A small sound classifier, trained from scratch: batches of 256, 52083 training examples.
Rows from block 3 of a small sound classifier, named by matrix and row number. Rows with one number belong to one neuron. Each number is 128 + 24 x the weight over its row's rms, rounded and kept within 0 to 255. All counts start at 0. Numbers have three digits each.
After each neuron's rows are labels from the 100 clips, of 14848, where the neuron reaches its highest value: "strongest on" is what is common among them. Only what is clearly more common there than usual is listed. The data: chords played on synthesised instruments. In brackets: how many of the 100.
# fc1: MLP up (model.blocks.3.mlp.fc1.weight, 512x256), inputs 128-255
# fc2: MLP down (model.blocks.3.mlp.fc2.weight, 256x512, transposed), outputs 128-255

fc1.74:099147097106132154110145117111066115121132085108109131083140170114144108107097114157113107096145151136100128141126151137152125095089178123125122155192093144132154099118117166067136129157143165112115140159104097134127157109122138102113139109147112108159188100086109126169105117134148125116162093152136110122137140151143090121099143114126100130129094142091102123131153097145162146109122
fc2.74:130129149138141121102103154131126160136119142116111106132147156122064118096107093131157141079192113106174138104139130103127144063102121092121124121101133089165149133125143166185131118069096125141128131121146127095153118113144114136113080144146124071097130139132131123113146142140115138106137072167151113102138117139191145088145148128159155134148114108120112159126146139160162106135152
strongest on: harpsichord-like (82)

fc1.298:077152130111120093133109151103118122113141170104092143126114083167116095175156136133158133136155143110116101128144145127142144125123125134094105147125159120172105131123102132173107127100096129132097153104124081136155130159132085137168151107088174151131126095113104157170138130093116127121179097115135146107110150170140134138114136160130129122103110097125097150126179136142106084095100
fc2.298:092119105096139155111118106088105144152133090108139143137121119094121143115105102087096117088112154116114132109114102131120136077112155148134153129108063091124148103121122108104139112128153103129133115132071122125119135119146110146125098163104096141157125159107146100123127084154137111114143123109108093157141151160137112110116122143142100139101114141113116150091093154127117101140093
strongest on: arpeggio (77); piano-like (56)

fc1.379:156138089170127112129125092183131139171188145105150144130157136155155086058154119160139117124123141123143143148150167198131116144149115129146150150134132127109103110112136135147146125111093113109114121079110124132117127148114118155148110131146103112154163133122116148121118142132139111107174128091068119126192120121119111149137124158137106138147123141160127070110109107096141194109075
fc2.379:095113087097128138134150115114123169120129132077125103118142123177106173148146108150147158120074122090063116131107127147107120118131150126130127093135116098099162122120146150095146096124154145128147132119118142126149157105094089141117156097096106170149111123100166138133140139102114099120120112119138134128119109162110108130146118157177140087125133098099096143161129146138147102146109
strongest on: clipping (41); text has "clipped" (41); clarinet-like (30)

fc1.71:115076148135129130103126141114089130176144110124130129124110113099192133125139109134120117129075129138137153150117071144091105106140104131090098119177090082119096153130130142089146126088133126125143104104140139117148134147129119143136122117119110138143125155127110105142166136108140113130105146103128104137122135125131083171136115100133135072118062143117175112147160117132133125172134
fc2.71:187087116166144121124140077142148163076154143129145153136139119143151171096119115143126115158097107137103143154107139127163122113108084139119161141147127140087136165157139127114150122141139134112125135120119089134144108145091138162152110077088104178080132151125105094121151087128158095090101155147172095127129132116115120139097145113128170150098122127119136116128142165094169114137116
strongest on: clarinet-like (62); string section-like (38)

fc1.323:144090141136067105115165126082127125128113125100111102124118122127105149103133141154131178112123126155120118155163150102132111164136178125149156113120124134102119104168180171157117138151080188114097164134083162148128096078080160100107160119126144153146150150126121124118152093138147156132141096144166124170131110154144107169116074117127131135096127159164144071097148156119119132140138
fc2.323:116114165155112140081104163144164141105117115096148092106178116114113135096153131120110101147115135122099115113141117183151154139078148109134162114147150144160140096130099181115115100081137150092118129116149123123115149114123190141118126118125173176121111088138128114084122159154146103114097144150120101106112138100092148098167167138157100137112138143151144125097140124143115139098114
strongest on: organ-like (46); pink noise (27)

fc1.489:175136104106134131123126172103158130170105123119139146150126116101098175129162072092124130164155148145113117137136122156116136116100108127212121115113123113125132134126143104156105095165113122107165092134128079159120119093096126140087105147125137113143109150107131135122115126158107144171102127149099136132116089155116088168161168133109104147118124152129141168097117162122106156123099
fc2.489:132141144138121109078151169130148152144139123123086125119095154142108115126118152148120112148184110135108114077118131149147096137144147093136136150115129155140134130142141149146135174105151147117117073148083159110153093116102085144137126146128101143113155099084153154149148149141162164124140147108133145144100112077141095104103152122097094113129166137122146090116113109162099108149125
strongest on: vibraphone-like (85)

fc1.280:152174175112148114118143127121154114160126178103106140104149090091132100120133080105127134142104112143153107121109112147116157092131101086150145124105151144108148078129092099144146124135157143138154147119143095133154088126108149149140134121124137125165136147168123091118088080135178118118106097129096137141120134123104113143132124101129117165097142112113104108141122147117128099128129
fc2.280:190120117148118116124120148103141144114147150159119116126107117082138181173137127125101119132136123164124115111152132160108088110091136096130127139117123141105131171108119095142092129091123079111120105109141149117159148136112117136115100114150098144113166109094141197150125096121159148088077164110170116181106123146121120113113122109094116140100151118120120134104131160087108152146123
strongest on: text has "noise" (44); plucked string-like (26)

fc1.265:132118155129123124112097119114162121134106125113159117115175110107107097114176126165170147117119153123133123156136083136151143125128130143136109090118094121141115171110156128145136127116106103082171068109124080117166126113127109092110100175127132149106141136086168121160139131159149156127102121113143150077141112153118168107174157091132135073136124151129164105146127094120129128135113
fc2.265:131154157169115088131102129142069152136125112118126106139075133128126136170105182135132134112137147156160100176147112112124144118114090091069099105134102170126098168116199114129090096144129119135132123088137144177132150138174073139150121167167124108143162136132079163105160084130133096098112102132120144125128153160129123044169134109136094123132097149080074093162135107131127130124107
strongest on: vibraphone-like (48)

fc1.501:128116080150162115139132139149100123103106112123127151091148120129128122119109117135119162116066114102144119093106133127144120135081162157047130190113117143164115152130120144096154146146082165092162140117119104112136112124105115082133183131096126123108138148151091085137125105094133130139175140155130134148129127108125129117124154139120120121174097158110089092092140148069120145129131
fc2.501:106174155120134141112119134132125125152124089072097169117141110137109147158150137144166157122151145198153131166064182144106153102115109124178133124086159126155076108160128131136075106113135135153124133149140117139123120143120102147120124135122138081112107089142146109124179128127077114106119136129110130138128126146149108164094126130127128129097123119107154135133138126135083119149107
strongest on: clipping (47); text has "clipped" (46)

fc1.191:147160130075143092111155144173172153141165139174135186100113127141142161117148093095109125147120101153145146120165085146130166128165164157136106135127130101176079118085123143104118154104123143174133179109111147110158157138149159129134143139150157152150093135182155133139140151119174129124129106096106137110104107104164110164123111137128107138080145143163147127109149159136104153122111
fc2.191:124088150143127145131158117115156132163124135171158122150100129129132121100075141163138122086092131102124114095155114108108122145145111097121170122125109117141144089085125152146125105117130162155100114108133104147117159131139135077126123168127088123150139123106133147096128104083158106125143144119119128085159145104143135144118093096114142176105098191158129114177142129136123162114145
strongest on: text has "noise" (36); clarinet-like (33)

fc1.356:122137145116134167077138106123108117150150137131119130170099138134149106148144141118145112093130147126133114137131078126153128132146143094152115125108130126142149109143196160123146105124151127181187115108156152109127174115143169117100144160127092148123141105111117086101154086142115115134127126113137102117175109106110099124105189135147127105088121083118065101102148144120121131147155
fc2.356:097110137125126111115141133132123132116138121138136136145127135138144114113107139135142161185108145142127150117157138159104117141170109138096119161117127093116142132116094109143111134121116129112091126098132107095071114146169091131146120133089118125150112165138131068161066102143111126153118125104155143136110153131153097165133127125150136148150115151151122115147138153103094122086124
strongest on: clarinet-like (43); string section-like (32)

fc1.13:129126124111100136112139106118166104108122154122156100087113142102128105080104128127141127118143112161143140104092136102118096164081094139119116130163168132115163127156135133189113102138122187167119152084120127138137063109093165106160170151137125146113126131114103104062149061119127103147084105137146111130101105112097152122127113172091160124134102100097137134134132147133115129095122
fc2.13:130115083135134087130158127135107103153113148138147127144130127062130151153123096148168121150106094096126139113080152123139140104149127172106148185155150111106145096177083141163122110103129102089143118131166096108140138088131155085117110169145143135091116134105110162181148103126151142124149162094085121103149108149141144094121134127101154137120124120112112132097118140088128129120138
strongest on: text has "noise" (39); horn-like (30)

fc1.150:142160143155152105123137110127135133143106108171168095132131105094146136155124155143082123165131126130151102147142097134108150118129167184140150135148116085121133147125123125128144088134099103145114112183136183167099154117161149085167124172143084122141140163133122144136170138122131101122122133145117123127179172178095098157127139113112154119101123139083141129112080100123131101097125
fc2.150:089120135094160142118184114088141142144106125148155178155155088066120143087159151168176142085133124156094162118164146174126124125098178125111077164137139101137147118101115147127120133135120109108107147058119152120139133152126103156086122135124095082137107111126116132148104122105141119094120128176143152121094075108152149094168160101133149095114126148147162130102142154159128152107149
strongest on: electric piano-like (48); piano-like (33)

fc1.364:161142100157167139135143182153135132131136166118106166166155168142133113147125135114147136134167128130122130106119127135109129167082110113093151170146129118134138123132148147122120150163068131099136126091136115138143165127112139128114151123146122167138166128184144170128136112147114107089130145082139119077090154125161111083109112132123151136144127119097114134112128140110141138137163
fc2.364:131150138173134110142171108112173147172084104079131121124159137128123150127142155077098129118167190102149120143143155107182161152116136109125147124153096155137116133103110126162127152114119115091119113129189092078123149154121069108119103143110104101126163149126151127085158159094091111142090099116118132166123123143118138087151121115145165137142106163108134133133140111102085155119132
strongest on: clipping (33); text has "clipped" (33)

fc1.75:157169108132086131173172119070116086122151137119154195099124090099112119132110099127120129105112103133134104117119138144087136124128166118158113145153129104159127172158088145131134135132150135131115144108098096145134126143177140104138112121130137095120125125145148122096139148137126106104141123141142135112153130173133122112111131135118191125093146127147160093154139158134114116106105
fc2.75:096110150090127112109142146163134108141107162146143133157105114111124110077156095136126106150141157125151099151147157145134126116136134151133107145115104135099151072139143156123137138178117140137132116166082118117132111105137157144133172138098138133101119145177122152152158188131170088126083110153092097163151126139127123120110150144125145110148099154175134090153137122112104159137119
strongest on: text has "noise" (38); square lead (29)

fc1.431:134158101104168152142062140134147096118122111152137162092141104088125167100125144174109083143154128126076113133130166181154131148119144115125152097141137124145127101141142124102112123113090121139126153089064135165142145129123126100098121126103123115161157178137164127146147140152149099152129138115153153119092122093125173106095117144057118104149132149157159139136157143146127136139091
fc2.431:137098127145121169101154127150145170142161150096162124108070131150131144140142122125184152100102143128104163102138121170161136117140176150113124160117092140135093127131138132132146107113122117103094125096150157133121125147128111097118138144128112133193156137123153129144119097151111122158126120114128118118147141078151165153145095137141110152149131153139158133142133191126169154142131
strongest on: clarinet-like (33)

fc1.423:134148162134110118134110134108161080117121128126109127160090127128116123134098170141126080126145142078160162114094152131120135123127121126116133137105122149080127096136125137118139112118110138141127130151143142092141139128120176084125092115151111073126129100151123110127125141137120117138111162162151130126151156164120132157141091132197123164132178143136171134130128109125101143155121
fc2.423:128161099107171139119147157119171137121140142130160169143103098107115098166152115082117115127146081145121153116139125136104105119131084095144156105131148090168136143122109098118130136117123136182094120151139145149108138139103116118169115115134126103150091091086155184121110164141123121126112104149145146128121126137132121155126173096131140120113149121113179135067148096115129141162123
strongest on: electric piano-like (27)

fc1.478:116180134130123087144155150110112116188099104146125095120100157110110123131135100141130124080112125134174137148098129122145145071080120104145138104147106136135132145136116113084071133122159141125091129142141099130116112143124111136132142124134142117137140068101138130107144117131103152095156076152109088092136114119127146122115161153133134138120118135127119128092157141095123138160094
fc2.478:120124146166084090128150146100140121132162135126172131159098131092136173148102123168153130165140113146066177170121082120138155108158161127133089118092156131121145080115114125109158095145129152137137135162111104125138164163117116138158119094099123109115155124115043140123123146144171143088118097137133126147114112137122119099103174124128128135133122091089112085115160123108121095139137
strongest on: marimba-like (53); white noise (33)

fc1.354:139172114122141135190107151135120125089168144120128114130112138167104148123147094146105126112116147167153122107112168121115113091124154130152154118136168140135129126105138146154136101138076111142159175162128109105129118136152123128065083117086140141115171116148119152125147143105134161126195094126136158099133144153141132099070127096158122164130129130130096139166139150110099106125115
fc2.354:146139140184151127135081133136143151125119113160156162156112135084134122137104130158155118098150107125103171090149133088108095185100141104168137143107122117116134175128085148111104132111148119085138129130111138099150135112103134129159132144123110128096174139093110099094126139107131143122136117123116154121138103154101132154090164135160145122110117130170103146117171104119124092137112
strongest on: saw pad (32)

fc1.97:087142101143156137099140122157123173132096184132138114102106169117109122077126137128137154177116131129100148139157127124172131128124121143181112140169126153126138082089116126128130134168105116162136118113166119137104131173151093146131086107099091158115152141120111107111077120160120129122107139142133107165149110150111151131137159116129120170096083137105116128131161112113144090112156
fc2.97:144156125097129104113143143138106136114087168127124157132120130114164135131157130163134095138142131125146132086112107121107056157143129148135145156157124165123165102140142088102125112110117164153152116117086125085093135129147116109106137110139145134106119162119088122090192136102077106180091139128134145150142113134088062168126120075115123114125183163119093095102106156163111111099137
strongest on: electric piano-like (48); string section-like (39)

fc1.73:130120132123148103110130097106126157113157080142131127098135117137120124110137113151114103059106124118169115169097119150124131073125125110119159116127136126100088147133115104117174126169119130117135120083084131164087119103109140085119177122156134159109135133061120099094117072111091069107144125138148099098155158137128123171091112153133121102130071145137154124133115111126143145134145
fc2.73:122113089115134110176135097105088113147108124135083169141123124108126136188118125111120165096125139112117142141154127152130150156086157118121131116101123129111100140124150104141141076133083126116148117130147148128125159105119085158122105097105127196155058139146154102152131150143116102103144098112140079153172145134138147136139125133098120197142098119133118137119135106138121167134150
strongest on: clarinet-like (97)

fc1.494:118141145092121195084133139130114143123096155134135141140168137157106126114133145129150093135107119123084118118093074173134098144106120136123148099120136125123193124131148124122167106109150115111097164117096157136121119148088105157139120118122143147087163162132179105104140115107135141090156119144137112108113129112137085144098150144166099140142144097153130141112117126112126122151130
fc2.494:093126146145131118143066110138142123141173120147158111132096078157165104152122145106160103142160119104125143093127133100121144103169149132105162145122094143144141130156135113147123150131141117148160153106113168144109095124091122124186128145100128166091108154109138170136152134113149126151120131120135151153125132132126129126117086090119122128161075114130161131099165058135115108100102
strongest on: clipping (25); text has "clipped" (25)

fc1.455:117139139136111131124090112181148120119106105160075093134137111098122147143139118122102128141171094141134156136137151139142137092136115139141124136100082146157124152114114165133142161061109132147092093097116095139146169153172129148107119128140152160144145159163107096158164162141119109101120134118114120117138142137157117115089105111137107134141148154149100127130132108094133157133152
fc2.455:132138104149116151155143110148097130166120135123149113132184101141153118129139110136135124116100150086126079099139106097085107123123128109110124140152163097157150113096109153150106160158083138121142122138125112091128160095146135135078123145119148120143148159132141157137126100150158169102134157142152109125144105151147174125163155126136100120128116099137110085130045156134077101102057
strongest on: vibraphone-like (59); organ-like (28)

fc1.495:128135128092149104167139124108160129121105134143131128182114093147118122140081110113137134144145141107121137149116144129105183147134096125110140140144191134097112146110142156125122144114117113115109135144132115104115119161106160123130127095087150152107145144122125091121101138108116136129125150167131088130115139105157121154116156104092107138126142135061161146127151134084116167125183
fc2.495:140101125136134136086114081129142148104111131127109095094120111121083177137139088116074085129130155162117110147153125149115170129170147086126096150106122092156133192138117142102105137154125172141194137110116140125153123122132162096107149102107125128138113138119115129147143145141137178102141111112121141126176166133146165116139146127161138085101139093153154134149122125094120145096142
strongest on: clarinet-like (81)

fc1.237:086160142172116142111116140174119133128152071168092141151133105156144099115129136156102152160119094139138104134099148132123160144155124117154116122130073115138159150111125172159123130091092147119082140143098131110144129129158154136156118131148112073122146182070115088106084114142157155102149101094104109122113144121109119187122110097116136102119082112139148102111145144121103084088112
fc2.237:153135105149138128136135142090092116114158140125120094143119102130151190120110117109107142123112144094089107083104187085115106153126130173168127099106115122157127169131132136151123137131144121110125118099115111124121087119169145130153126129126135150152081135119162125213117124170111127128121112115108115097150145123149077149122112138127166123134152117152112100186126137119109114127102
strongest on: string section-like (46)

fc1.208:141118120147159116101159133155129118145108091128170119145146186099183155122117136114140121143072148127154129105160170109109170088105123125114095119127103113118095124123129124119141131156097113159120160151134157138112159114162141175131124134108109125094134123118179131165154100155133109107197119160116106147141098131127096136107157114148140106098126117137150116077139141095132081080158
fc2.208:103113072117103131154137119129083134139123134182120131147123148110116098120113082132078113109115141146147120116172129126082116127078135134089101133123160139137152104159115079135135182156097134108154117109143126058129128141151107125108143151141137145150141085112152117087115134094145145136116124138084134097134151112104120082144111097122172100168158122116130105098126133122129149141133
strongest on: electric piano-like (50)

fc1.235:084128066114140150134091145113122103135117164151129101120158112094124113112144122088173118112105123188133105093111112111118137045103135109119124162155129168101114126147157150159170110171099140152139134117100105146136115141144137135144108127163093122147123136135130107150126093110113122135135136101111110095147136152141107120110150146140191165117141115107138109123128120168112141122147
fc2.235:125152128177121107164149109118143158128144172131126155115150170145101110138138113169139092136119142146133099085145159072145115126160143092131141131099178103093117069143131129169123131091163159156120161132170150148133143178134150122115133154113159132131120147152102125149131168111167153104097139079139146121085167133127181122091126112141097117116149121104099161111113165132144124092112
strongest on: string section-like (32)

fc1.174:140117117144141094137108081103175122153126121109106155121144147092144139148092148145098127125114154120128129121152117116147165150111123164134103132140172122111109159120116159069123086159142142125107118078092125121076125114131074126145099137114126147144158138142154114133123139117101116128125088143175101152144138118093173164089131104110097128169133120106120094153098137098122167138137
fc2.174:125144081121147141130131105108171137179141083097143131123115106141132084134162132154110156135114149156097183098145108166130111125103155090125127147151155121080118134148118126120078123105137138100124119135122106129135142122114100101141159166084121174182111109150147107146082108112134137098154092113138136143117148119101138152162140103126166129153121143087138104111176124094160148118093
strongest on: clarinet-like (81)

fc1.0:156145155132100116129113133149133105120129138147118097156109137136096132091152161137130113122123141154170182159104139140100128151139163156124136141102136150159092090144107144082134149151126113164129148143099131167140078092149167108177137119156102132141088122150147101132123105146111115086167176133110146141119086141133123140113109167171111082124123161133132154099117097137106150102148
fc2.0:146140186102092148157116132118180134137092147120133119119149101135120145136104120134174117133096149117101150098108142128146172117107112170123108140128107150106170153141175134159143147133119148169145126141142123122106141136117110079156113119090105133148155139167153137125168077085135143125141108124129131129116105133123138130134104083141103096094104128146131140136124096160142154109091
strongest on: marimba-like (46)

fc1.139:097077142124126147146127099102156121126169146138123163109137117137120143129174104113125085101154119125096137134102088170112087167118149122114087119108128158123126084127110139103158133136124103133104123064089091163138093144156099119169138111135118141107096117108106147170161170141112170169134102097125138148146069109083162117125137142134124115108149108139118136162166167124150134146116
fc2.139:121112120120127121180145175157111091107109139156159104152117126109134167103139120125112115121147111137167106155153126166102122144093201128104061155139130096124113121129131150133110110109148113133147092082104140114086150152111090142117117146121119118125131168126112140144152176117109130152122096087115137105059128112098087163128172108127120145103130148130138149124120121135104124117144
strongest on: clipping (32); text has "clipped" (32); electric piano-like (28)

fc1.86:110125113094108122152119139129142132121111126097125176148097131136154098128173155147178132153163099115092142161090085156146112097134123121135102122148131118125132167139120157154123110093164120132113122134169102177158117156100085130114105121137124153139097133110034095152165131118103083101106120153124151108131097153072102101109093138153110191115114162100150121126118134104105132134127
fc2.86:126165104139153160141125094129137155185152107122103115164124138142124145131158146127158145142110144140155138119124136142121114171162111120103114137135088128153102173128109119140122100193100101145115117133151183130127173066118140168143087155101143136085129113131148127125074122095126164173083129142073144136129133103162105113175143149133124156142126166138107143080117141116128160110139
strongest on: arpeggio (82); playing: arpeggio down (53); saw pad (30)

fc1.96:124172150122099126140132186117129155138111107122098163115128132169144134086099207128163137171140137167136111092139138149151121123141113157123104151154159110064115150137135113132163105132096151114122105139120087114086129138136070087128130136141139154105128160108110120106119096141138171088122130133141100101118082115137141188141113102128104164100151127140054104084142130112151099138085
fc2.96:123151180116138091112087127151097127137097138083113167107137137134117101151125106106135126117081163111117109102132147148116118139140158184126125119133128102156101093144125075130138096162126134116133124080101131122113122153123167135092134131146088133153112112088106126123127142128123135136112126117084097165131131156131106111143134114147138140115121183080134145090109122123151148143150
strongest on: electric piano-like (65)

fc1.23:123154174144064143087106116121145127135145128086138093145125139103126124174103153142085124127111132108121157083129140165098130132123136149111154142111124097118163154168167143114148137133140148154107117173154132127073141121142173125137166133120126156131157130159120102150157085139148098158132118157163083149151156149135140149077107099192145091145107147132141090135094105111115133101121
fc2.23:113125117161171113102136092108111130073121126170082142081127133141167157072108121119101123182135110122151151111095174110118146103114152088154140125130098108143128177152152135116170122123126111149113113151121110086179139141168155115114104168135121143096110099104112132095121143142083115133083155069091175116118117151157119151150116127124131147109114178153130133127111118127141115141122
strongest on: vibraphone-like (49); electric piano-like (30)

fc1.218:167124107129153134079141154119149133153111126088093126122147088125179119140172104131109160125131070134122135131132159109071098080129130145150072135107111115137124140129185183141138091142153128076106108133134109118128097099128163152080153148143073115133150119148117173138144099114097123114118136156133142164151110139101099145133134125135119172123092129113167120099160143092126098137139
fc2.218:122141081103115112159112092142170142125153117115122131105071173125153090131180143075109138115124113146078116119125125101182141113138136112120116109086164138122136155144118139183160142153146154135139144118101140121098147173108142150147101137138105142118117066089143149135112088148154145162145121129117160103146136101093117083113150182103110082136139151151129122101160125144131134116159
strongest on: vibraphone-like (99)

fc1.43:170115118118139109145147162105090156131137129119145129128119085118126167125114131088167141102130124153127110084114092159141135126153130116108129172141105081121152118193177128166126126077137195126129116112113105093144105168156153143133148151163141144111122163142110181174105117135113132065120123131151166160142174140102139109143115166132130131169126126122158138155133104100131133111121
fc2.43:154128102144121088149139157127137107111108147136131105162082142109095090143134164095126133146083122119180138195161154128139161121117139106101119089070103145142135146147111117139137155140159110129125157138154116096168096139182098158119144119161137153092113149135161116151187149104177154132101098108107122117139124159120114132138102103086119110125159168151136115091143097114105108171086
strongest on: vibraphone-like (45); organ-like (43)

fc1.238:112115124118129113120154158139113129115098169114119113095154150155135111115106138104119105086166132109145105083140136117142091110106130141157190084111175178105121169122130126115121160159117147186140102147130119141138151115100131123128123103142168147135154158169174123166145142109139119098142112106132127121137162109143127154139111099109124080117117130130140105136141083119147089080143
fc2.238:149142136150136163111133088135158126136175118077098146187082131081150137146143104161135131138109151117150129117145105127138132156130147111142135115102127132117116129135123085095166144153138104126140110119133105149106163123137123137139086112091134143107150116119087135166150150131143150185134146112162138130074114130119154124136144126109139109152191109138113115130161115122121158109128
strongest on: text has "noise" (41); electric piano-like (26)

fc1.408:100123138108143103110129150143116141104169122104158115154098148134157146146163140134097169110079145142140122121081115141160121073126139161099144114088128127111097113131140131097126108109157139127147109143138134124125105126123151135088107121119088126147119095144117110115081094166163147114117133128107170090157129139098116151087099144115154137111136111141140143131159123125074121124118
fc2.408:175133160164175129151148153102093149094091122148139129099092128144079086079139162137166147118111101118163150106139148148142126096136123118133144110107152129193125120085136119105157149136102107128156118118160128121093111136133106123168174108141161129096150158147107093144127117097136134146096120124149135114111140124115136153156125140146144133108100091120150150127087120167107123135090
strongest on: clarinet-like (65)

fc1.491:154117143147117132115129094178097101145092137110086112116121117093087107131144133145128108119146128125146077097087147109116115143138096140140119157107115063119138125128072151144106149096133113150130143104117122133149154143133153106132105178153127129146153101162146083168150129121140124139096090132195108174124150148126116133098127113122167166137122114134144161110139162119164077160119
fc2.491:129128126123151099109107113139089123164146127136140144119115156175094149090170150111133170107111115146155164120136132135156154094118127138074154104147100144107159115114133102091109116118145148143104111124155098119097160154081115175092094210111129145114097123134070170114135070101122134115116127115111113113128156119109135157131100112100166064101132172125118163100119135136106134108094
strongest on: saw pad (85)

fc1.51:142121151106053141129144086128152124118091098094137111181153131154133113120117113114116127116142147110071174155101128119123123132122141141135143120114108119099138118144142094151147110120079099124099137137081136126109124118131133134138105156130149100132099098095139144107085161121127142127106142103112125147120111089130132177160065151128142129157161137146144157163125127123134106194112
fc2.51:108115151120139100116107150135185095138144160093151108146083121152095140127150141102151139095187132115142095095137131115120146150054131103098138140097135084129159125112120100115132162117144123146133118156112149119172114159149138134163115157135144115119120081170077143115111146094119152125132121133124158130127075135152153120134134107099152121158114115152140115144117098150124128147163
strongest on: organ-like (32)

fc1.286:129128096128166139144125113120129151110126154144171169139178095138128128128096148125115137112114120114107158160139129090109123126134174118147119130171138134124150163147152129099100128135090136135111132136129084095125132120129125118142103114144121135103116152143114116175091163118174119137152132112095074165145140144090101140147112096142145129205137135121126138078107100082156092145117
fc2.286:155109163110146121144129156125143118087144111147115146073130137174122122130118108160116117122115148125138138147111115113098146116095140119158153136144155148117094118184092151106171144176116176167125114115117135116161163127110093099139109115107099131109125128174107143134127122125138164112151140113135106144109103102159123110155123143164122125140087123135108104115135070139117106136117
strongest on: text has "noise" (51); string section-like (36); muffled (low-pass) (34)

fc1.3:089126102127091104089109132115097150133143069120188128134161098116113133132096119139186112097131145131074103084103134176181124159140129138170145132162108108183135154132105150106119121153152154132136099159133063112180125137111107125153120128117131132135115103109147118136113121110131123099139120173160126133140135127162123131148124068180119126127089133164124120133174095126101176128166
fc2.3:156142129156116142130112124118111132074137153096104138129129170108118131146097144089150134144121168151193131141128148104112091129169142124134137141163109132108154120111151139145113129173137122131136135142122132151106145154111107146108099130162123093104129150086145127072156149123149116137113044125111147127124111166119148118115106132141121101134111184161135152081132141146112101149106
strongest on: harpsichord-like (44)

fc1.340:102146100077174094156145110129134078119164146149112140117100129116136107150173114139127110162139149073154138110152135145108149125144146081125143159145111154142153137163132152101144153088142160133129129102158126148137081139122105140142120124158108185124169143132098113119141157105146125099179161144135129113120177149146159112078153153116183089153162080139117065132118108130109131128137
fc2.340:144127078123087109105116141142146157119128171105122081120146116137091137085156157154151125124128126179149120142104128086152122102138106131098101140087137108148106139128168153153133170099117131142135148138111150101124119135089137148120156164174167143113129109128165140121140142131083126132083087152071125156129079106068147101149131102110110135148112202143165138138103165164125162133094
strongest on: clipping (98); text has "clipped" (98)

fc1.38:119103104089096151134153151110107091136118125097122114153112129162111085128121122132128107097167096106111125088111133142159132127143099138118120091146125112095126109130111121112116137109092138094124180171088091122116135130081112098130085143130150102129119141128102128086124177133143136137149117112073120133136110104163119149132150163153112127134148112161132114142112137115117110179106
fc2.38:133108115198160125152163134140127167103137148129112158108106129103102177082122120145102117112094113121147131113108154119107105138152040142147150084144164106112160127118114106148153102127108155111150135131114109141094150119142136118125139090123149177147083114087132115132151133127113103153131140146113163186080143111129157120175140153148132134172137139140130100143139092113132103104140
strongest on: electric piano-like (26)

fc1.250:106132136173132136116088140133107141133147160093158084121100109111080120123149118114122088157148144109114096149129105117124110095099100100132164113102134110133108162110114126149108133146128098127124114120126105158133142136168099148109137122105166164132124097135146173093157105098138141087121156138135141103160170138097133187132116082149104118121144142118159128122119141130085120111120
fc2.250:148103129136144105158111124126153092102145131114125147089133103098143173142149110146150142170132099114117149128085123116137094160134138139162079069113124144151154150140126107178124145151083119139104141094164088135118133152127137178124094085134137162130146135161132126160176107115151141123150128156111127106141169145117130137115113161128129151092127101158104119120123165111095125145132
strongest on: organ-like (100)

fc1.287:143139116106123085102137160123115096117076111157156125169126181111079122105138179127145117131132129163120148158133156117134165093118121139158122151128121106090147185113100113140146140125148113133105127140121144121145160107094098089117119116139186155079146149092136111127135115106112158136135132133106111109094143090121104181125148098135110109128147181089069145070127125164103129117143
fc2.287:133126089099169117089168091149103137097154122132109142139080155122174129138176106174102112135106125134133091115170122123121104125174155147132115133157150087121131170135128134153142152124130134133158120138079138101089146148105183164102154167127145180087153130160133114131152121105138157125112076116126102125131104168074129158162110109115135157111106154145181138155153148116116172141103
strongest on: electric piano-like (79)

fc1.496:145149121152132111115138125132121103089096096127121138120149110118055151129137140115089087149146166088134171112154136097147119108154142111115092139128114099131108111108118111140140111079164094120141094144081129139129088139098127124104084144148137148130106160158115134120108107131109126122139103136123109133148081125117122142115143133121123095106163126131126117102115118077175092120110
fc2.496:125117113179153144074137146154094116133157116172101165141143102134150126118105129142129124149162167111152170207162133141136128134129181189140149141136100106137166103105123126128101148101115125124147147170139155092131111127127140157155162142104159126163146152119083110092123144139152078116140116154131110114145115161116129129130117085113119149131142171142153110136146124114132150113140
strongest on: vibraphone-like (65)